A small CTC audio transcriber, trained from scratch: batches of 256.
Rows from block 7 of a small CTC audio transcriber, named by matrix and row number. Rows with one number belong to one channel. Each number is 50 + 12 x the weight over its row's rms, rounded and kept within 0 to 99. All counts start at 0.
After each channel's rows are labels from the 100 clips, of 14848, where the channel reaches its highest value: "top examples" is what is common among them. Only what is clearly more common there than usual is listed. The data: strings of digits, spoken by a formant synthesiser in many voices. In brackets: how many of the 100.
# convs0: first width-9 conv (model.blocks.7.convs.0.weight, 192x192x9, each kernel summed), inputs 0-191
# convs1: second width-9 conv (model.blocks.7.convs.1.weight, 192x192x9, transposed, each kernel summed), outputs 0-191

convs0.75:46 56 71 41 53 76 64 32 52 37 42 51 76 39 21 50 55 64 34 30 61 53 51 32 52 62 54 63 36 66 36 45 47 51 49 49 58 65 32 47 52 44 37 46 34 57 43 77 53 47 49 51 50 44 40 37 54 53 90 73 46 39 70 33 52 59 66 42 56 51 38 59 59 51 44 60 48 52 49 61 42 55 47 38 50 59 52 33 45 55 53 40 56 44 45 52 62 48 50 32 49 42 60 35 71 49 35 54 62 64 60 66 42 61 61 56 70 63 32 71 53 50 63 62 57 40 58 54 62 60 40 54 39 48 49 26 49 39 61 66 42 53 55 60 56 39 65 46 57 38 54 52 19 55 86 50 58 70 45 35 53 60 54 49 57 41 59 60 50 37 69 35 67 38 45 56 46 70 43 46 56 64 55 69 58 41 60 65 49 70 70 73
convs1.75:44 90 53 50 50 50 43 44 59 55 50 31 39 81 66 46 57 45 70 48 69 53 57 95 55 54 49 80 47 52 55 70 42 42 49 53 60 58 73 87 61 48 50 51 52 51 56 52 55 48 53 79 61 65 49 44 61 53 48 72 59 61 73 51 44 35 59 34 59 41 51 42 45 59 49 52 61 53 60 49 65 47 59 49 54 46 59 47 39 60 49 45 56 88 63 59 39 53 51 67 49 47 67 58 61 59 49 58 50 60 69 44 58 63 49 50 45 65 60 75 60 43 65 52 50 45 55 66 73 53 50 56 62 39 63 68 55 45 62 52 44 55 34 44 55 63 58 48 51 46 57 43 74 58 62 69 45 73 39 73 48 63 53 54 53 45 51 61 57 37 56 42 38 65 50 58 45 72 47 59 34 63 51 72 59 39 35 49 45 52 61 52
top examples: "one" (100); first digit: one (94); last digit: one (68); number of digits: 1 (58)

convs0.106:58 50 47 52 55 67 52 49 44 57 50 54 57 34 32 58 60 74 71 29 52 53 48 55 36 35 44 54 35 52 43 47 51 39 58 37 36 46 50 45 60 16 71 56 41 48 73 52 26 53 57 47 44 37 46 35 39 49 54 68 55 54 64 58 38 42 35 36 62 60 36 40 36 66 26 38 58 56 16 64 56 46 48 68 32 48 55 33 45 55 78 16 66 41 50 76 67 45 33 42 46 53 56 51 28 74 69 41 55 55 63 55 47 51 36 44 49 32 45 49 53 73 47 38 66 58 69 78 71 63 44 52 52 33 30 37 41 56 28 49 61 46 60 40 46 53 64 46 34 46 55 45 54 45 60 49 44 63 56 59 49 42 54 62 51 38 46 52 36 41 46 47 51 38 58 51 60 39 23 51 56 40 59 48 52 50 64 39 41 56 38 59
convs1.106:37 39 71 54 46 61 60 53 54 66 40 60 37 23 39 55 41 61 53 33 47 45 65 26 40 49 43 41 58 39 32 36 47 58 44 33 42 57 44 46 61 46 49 38 29 45 58 42 43 44 64 18 45 29 37 61 57 40 44 54 28 53 64 47 65 52 55 44 46 77 37 42 60 66 46 30 34 44 41 58 28 45 39 60 35 41 49 61 50 62 44 36 66 43 55 90 55 68 68 51 50 52 38 54 42 39 55 43 41 67 69 43 30 43 34 46 44 35 51 49 54 49 57 28 40 63 69 42 20 58 38 54 64 38 44 41 55 31 34 43 61 58 59 28 46 37 36 42 45 50 46 35 44 51 51 60 49 61 50 13 41 68 37 59 54 47 50 43 39 53 51 53 52 44 33 51 33 39 40 44 57 37 42 41 50 60 50 54 33 69 41 50
top examples: "one" (100); first digit: one (45); last digit: one (44)

convs0.143:58 49 42 35 50 64 66 22 39 60 49 41 51 34 55 42 64 63 62 60 34 45 55 46 48 24 48 43 44 51 52 40 37 47 60 42 40 47 36 51 44 52 48 72 52 54 60 58 51 46 42 44 62 46 48 48 37 61 73 72 52 59 55 43 60 26 46 43 36 48 54 42 46 56 50 54 54 59 50 40 34 65 50 32 58 62 45 23 28 65 68 22 38 46 63 53 52 35 21 37 58 62 40 67 54 39 67 52 63 50 44 55 62 50 40 48 66 36 53 44 58 62 64 71 44 47 48 48 42 61 54 65 41 55 52 55 42 60 57 49 58 48 53 46 61 56 72 42 52 39 58 63 28 35 68 43 48 75 59 41 72 39 39 43 59 60 27 65 29 74 49 36 69 28 43 53 33 67 30 32 74 48 33 66 29 34 63 47 53 56 41 51
convs1.143:38 72 47 66 54 55 40 57 72 47 50 18 34 67 59 53 60 37 45 56 48 60 67 63 52 33 51 47 52 49 69 38 28 47 57 66 62 69 55 46 58 54 47 33 42 45 55 54 53 46 56 53 40 42 41 30 40 55 62 46 45 43 44 26 40 25 44 36 50 40 45 37 69 40 39 69 71 62 64 67 35 54 57 45 55 43 41 46 25 69 44 63 57 52 51 45 52 43 30 49 63 53 32 30 67 71 58 67 68 65 49 49 49 44 31 72 51 44 44 48 77 56 39 66 65 40 69 47 41 66 44 55 43 43 61 42 34 48 70 58 48 63 37 72 65 55 51 49 63 36 49 58 68 62 46 63 49 56 59 77 54 36 49 31 69 43 66 42 52 46 58 43 58 43 35 46 43 60 64 64 42 57 53 44 50 44 17 40 41 58 59 59
top examples: "one" (94); last digit: one (61)

convs0.77:32 44 50 65 46 30 63 64 51 41 61 46 44 59 67 54 43 59 49 40 57 52 50 48 71 24 71 43 47 35 56 28 48 57 56 54 55 56 43 62 25 35 51 55 75 52 47 57 36 51 43 49 53 56 68 55 60 45 58 41 44 67 39 53 63 34 28 52 57 24 69 48 63 44 72 43 57 85 45 44 55 62 44 52 50 33 42 47 43 56 38 80 34 60 60 15 59 55 63 48 52 48 36 73 43 48 43 48 45 37 52 47 75 67 66 60 50 51 57 63 54 48 45 97 39 42 48 40 49 43 46 56 50 77 56 64 53 61 70 41 66 42 26 54 47 41 60 43 63 77 42 70 49 54 40 60 39 53 46 56 53 56 51 46 48 61 45 47 60 55 35 38 56 59 47 55 61 72 57 65 54 55 53 59 41 56 51 56 57 38 41 43
convs1.77:44 43 57 52 50 37 48 56 44 36 77 59 57 37 36 70 48 46 39 29 41 53 42 21 39 43 58 49 66 39 61 34 43 56 50 61 42 42 72 40 34 48 45 56 74 55 51 53 55 50 45 45 36 58 60 55 56 48 60 48 54 60 38 26 52 49 39 62 49 41 55 74 45 34 53 39 61 61 44 51 70 67 51 43 62 51 30 41 56 33 65 62 35 51 49 30 42 69 79 47 65 63 42 53 66 38 74 67 66 55 31 52 41 55 56 58 57 56 51 30 59 56 59 99 61 62 50 54 41 50 55 39 54 71 46 44 44 52 62 54 57 33 39 51 53 36 64 45 80 47 52 69 32 49 46 51 54 53 77 64 54 43 60 50 62 64 53 41 45 45 32 47 62 44 41 48 62 49 50 47 63 50 53 29 29 59 66 54 58 52 44 50
top examples: "three" (100); last digit: three (79); reverberation (72); first digit: three (53)

convs0.93:70 50 48 49 47 19 60 54 44 51 46 41 71 62 45 41 41 36 61 29 42 36 44 53 55 81 73 42 52 77 56 52 51 58 48 47 46 54 58 42 38 53 28 68 65 50 38 29 45 66 45 37 44 54 62 37 57 55 47 63 50 66 54 46 60 57 58 53 55 51 65 69 63 32 47 53 56 55 30 44 63 48 44 42 50 24 43 53 54 49 57 47 28 44 52 41 48 78 73 66 66 64 47 74 43 50 46 49 39 59 50 57 58 42 53 63 48 51 59 75 56 51 35 79 42 67 48 66 55 45 47 46 49 61 38 66 42 55 65 68 57 59 47 67 55 59 27 37 61 29 46 75 56 27 48 42 52 62 49 57 62 63 58 61 40 46 58 35 37 57 34 72 52 36 47 56 45 74 46 70 52 54 31 52 43 29 55 36 69 45 38 48
convs1.93:50 55 46 44 41 41 38 42 46 27 55 57 72 47 36 57 47 51 34 00 46 59 58 36 48 55 62 46 67 47 41 60 30 53 48 44 26 38 57 65 29 41 44 47 78 72 50 53 51 45 53 54 51 36 58 43 47 29 54 71 42 63 54 49 45 36 45 43 60 37 59 62 79 57 53 32 60 55 31 59 47 43 47 31 51 26 41 32 48 39 52 32 39 50 53 29 40 67 49 53 46 76 51 50 60 25 60 42 53 49 54 40 29 64 64 38 36 49 48 39 35 37 46 88 19 49 40 48 50 46 54 39 48 66 53 48 53 33 42 60 32 46 60 56 46 33 48 37 51 44 48 42 35 42 57 63 53 56 66 29 36 58 50 52 41 38 42 65 32 55 37 51 47 50 41 38 42 44 52 34 52 50 48 32 53 45 58 46 69 49 47 52
top examples: "three" (65); "zero" (57); first digit: three (33); last digit: zero (33)

convs0.14:60 41 51 55 69 65 43 32 74 42 38 48 81 41 34 55 65 51 35 54 44 63 53 32 47 49 42 45 32 56 60 43 52 59 64 54 56 53 43 39 59 30 61 51 60 52 68 69 17 40 47 46 51 41 36 44 38 59 44 37 50 51 42 43 60 60 51 51 40 65 44 42 60 41 43 48 53 50 31 59 43 54 47 50 34 69 60 42 67 45 50 23 91 30 46 47 74 32 36 37 55 62 26 42 55 62 64 63 49 49 38 35 46 44 64 50 55 45 46 61 51 65 58 56 62 53 67 42 52 63 37 50 42 51 51 28 35 47 33 62 50 53 76 38 48 61 53 35 49 52 53 50 60 45 60 49 45 58 55 41 49 45 50 56 64 46 60 61 59 46 65 47 46 30 31 62 38 30 46 68 65 17 64 49 65 62 70 52 61 79 54 53
convs1.14:32 70 46 49 65 55 51 53 56 68 26 57 35 44 50 52 60 62 54 62 61 51 67 55 46 48 55 30 37 55 43 61 45 37 46 49 68 66 52 58 79 39 53 36 33 47 71 46 36 49 62 44 50 38 35 40 32 58 47 53 47 31 55 42 48 42 57 33 37 48 53 24 62 62 39 29 56 46 48 73 34 46 42 55 39 60 39 59 40 74 37 50 68 43 65 89 50 40 35 49 53 36 56 39 43 63 72 54 44 62 44 52 49 48 51 39 43 72 51 53 59 44 49 46 48 56 66 48 40 62 39 59 49 35 61 43 52 48 33 39 46 56 64 55 52 58 44 43 50 52 43 22 56 27 45 56 39 83 40 56 27 49 40 61 49 55 46 55 47 57 70 36 51 48 50 71 09 30 52 54 49 44 39 45 69 50 38 52 38 77 47 59
top examples: "one" (91); first digit: one (74); last digit: one (57); number of digits: 1 (46)

convs0.133:29 57 52 49 39 67 52 52 72 57 56 50 44 43 56 50 52 32 68 44 55 60 70 73 44 41 61 45 49 33 49 42 51 61 42 49 47 50 76 31 76 38 56 56 49 40 72 58 49 39 65 40 49 62 41 45 40 56 54 32 48 51 40 50 54 49 38 49 42 76 45 41 54 60 48 43 59 39 68 98 49 40 48 53 44 53 42 71 42 55 38 86 64 74 47 57 29 39 60 63 45 57 33 51 43 50 62 67 41 51 28 46 77 42 52 47 55 55 52 41 47 37 52 60 42 52 82 37 75 51 43 42 26 58 56 57 57 67 32 45 68 32 64 47 53 39 47 36 57 55 56 56 63 46 37 49 41 47 65 59 46 52 63 48 57 79 48 40 56 43 54 49 58 75 60 58 37 61 62 36 48 49 46 51 49 34 48 55 48 71 45 48
convs1.133:34 63 47 52 47 48 49 59 63 66 55 49 39 65 58 55 57 44 66 43 65 52 72 85 62 64 50 58 57 43 45 52 46 45 53 46 46 59 81 74 76 61 49 52 39 41 62 57 50 46 60 75 55 60 49 34 45 78 47 41 57 54 51 50 51 55 42 48 58 64 60 31 58 47 38 35 62 46 85 80 54 48 33 64 39 55 44 48 29 82 56 66 46 82 39 80 44 44 46 67 40 48 67 50 52 66 55 62 60 62 52 40 68 68 49 51 43 50 52 76 63 51 69 38 58 52 73 62 78 69 54 57 46 46 59 53 43 64 31 47 43 43 68 55 56 47 36 39 59 54 45 42 72 52 40 59 44 52 45 48 41 47 51 60 64 52 53 43 43 55 49 55 42 67 53 57 48 60 38 53 44 48 45 77 42 46 43 47 42 66 45 47
top examples: "one" (100); last digit: one (78); first digit: one (34)

convs0.134:48 60 56 31 41 54 35 50 51 43 54 31 41 69 40 62 37 46 86 17 56 54 52 82 50 47 50 41 55 56 46 78 48 43 40 45 43 45 70 64 46 55 57 64 39 51 45 44 52 43 60 80 44 57 59 34 45 45 47 58 45 42 63 47 58 52 50 42 42 55 48 46 42 35 28 39 41 52 64 57 73 40 33 55 55 28 38 54 70 23 77 66 52 91 46 41 40 36 39 61 31 47 71 34 50 34 48 52 58 31 59 59 64 59 50 61 40 51 25 26 38 38 50 43 23 55 45 45 68 41 60 43 44 56 46 43 36 51 44 46 56 44 47 44 40 41 32 48 52 49 38 41 63 52 48 46 35 52 48 69 44 53 58 44 48 53 54 38 51 46 55 67 51 57 45 44 47 66 58 70 28 36 46 67 40 42 32 48 35 50 45 48
convs1.134:32 34 52 27 41 52 61 54 54 53 49 45 32 59 46 35 54 60 57 46 43 54 63 84 51 56 47 56 56 51 45 77 51 50 46 52 47 56 88 58 54 46 45 48 42 45 55 47 55 42 38 55 74 67 57 36 44 50 40 42 37 46 54 43 42 78 45 44 59 60 54 49 59 45 43 39 54 43 73 68 44 43 36 40 36 54 43 60 53 67 67 66 60 76 43 46 39 56 54 66 52 54 77 43 47 45 26 44 40 50 37 48 65 61 50 39 36 45 59 67 32 36 48 35 44 46 62 53 79 18 51 51 48 29 50 43 51 66 31 46 48 41 74 51 54 32 56 44 45 42 48 46 58 53 15 49 36 46 54 39 80 47 56 52 50 69 35 56 50 54 36 53 29 67 43 54 57 56 46 38 55 38 47 63 39 55 70 60 60 65 33 29
top examples: "one" (97); last digit: one (71); first digit: one (48)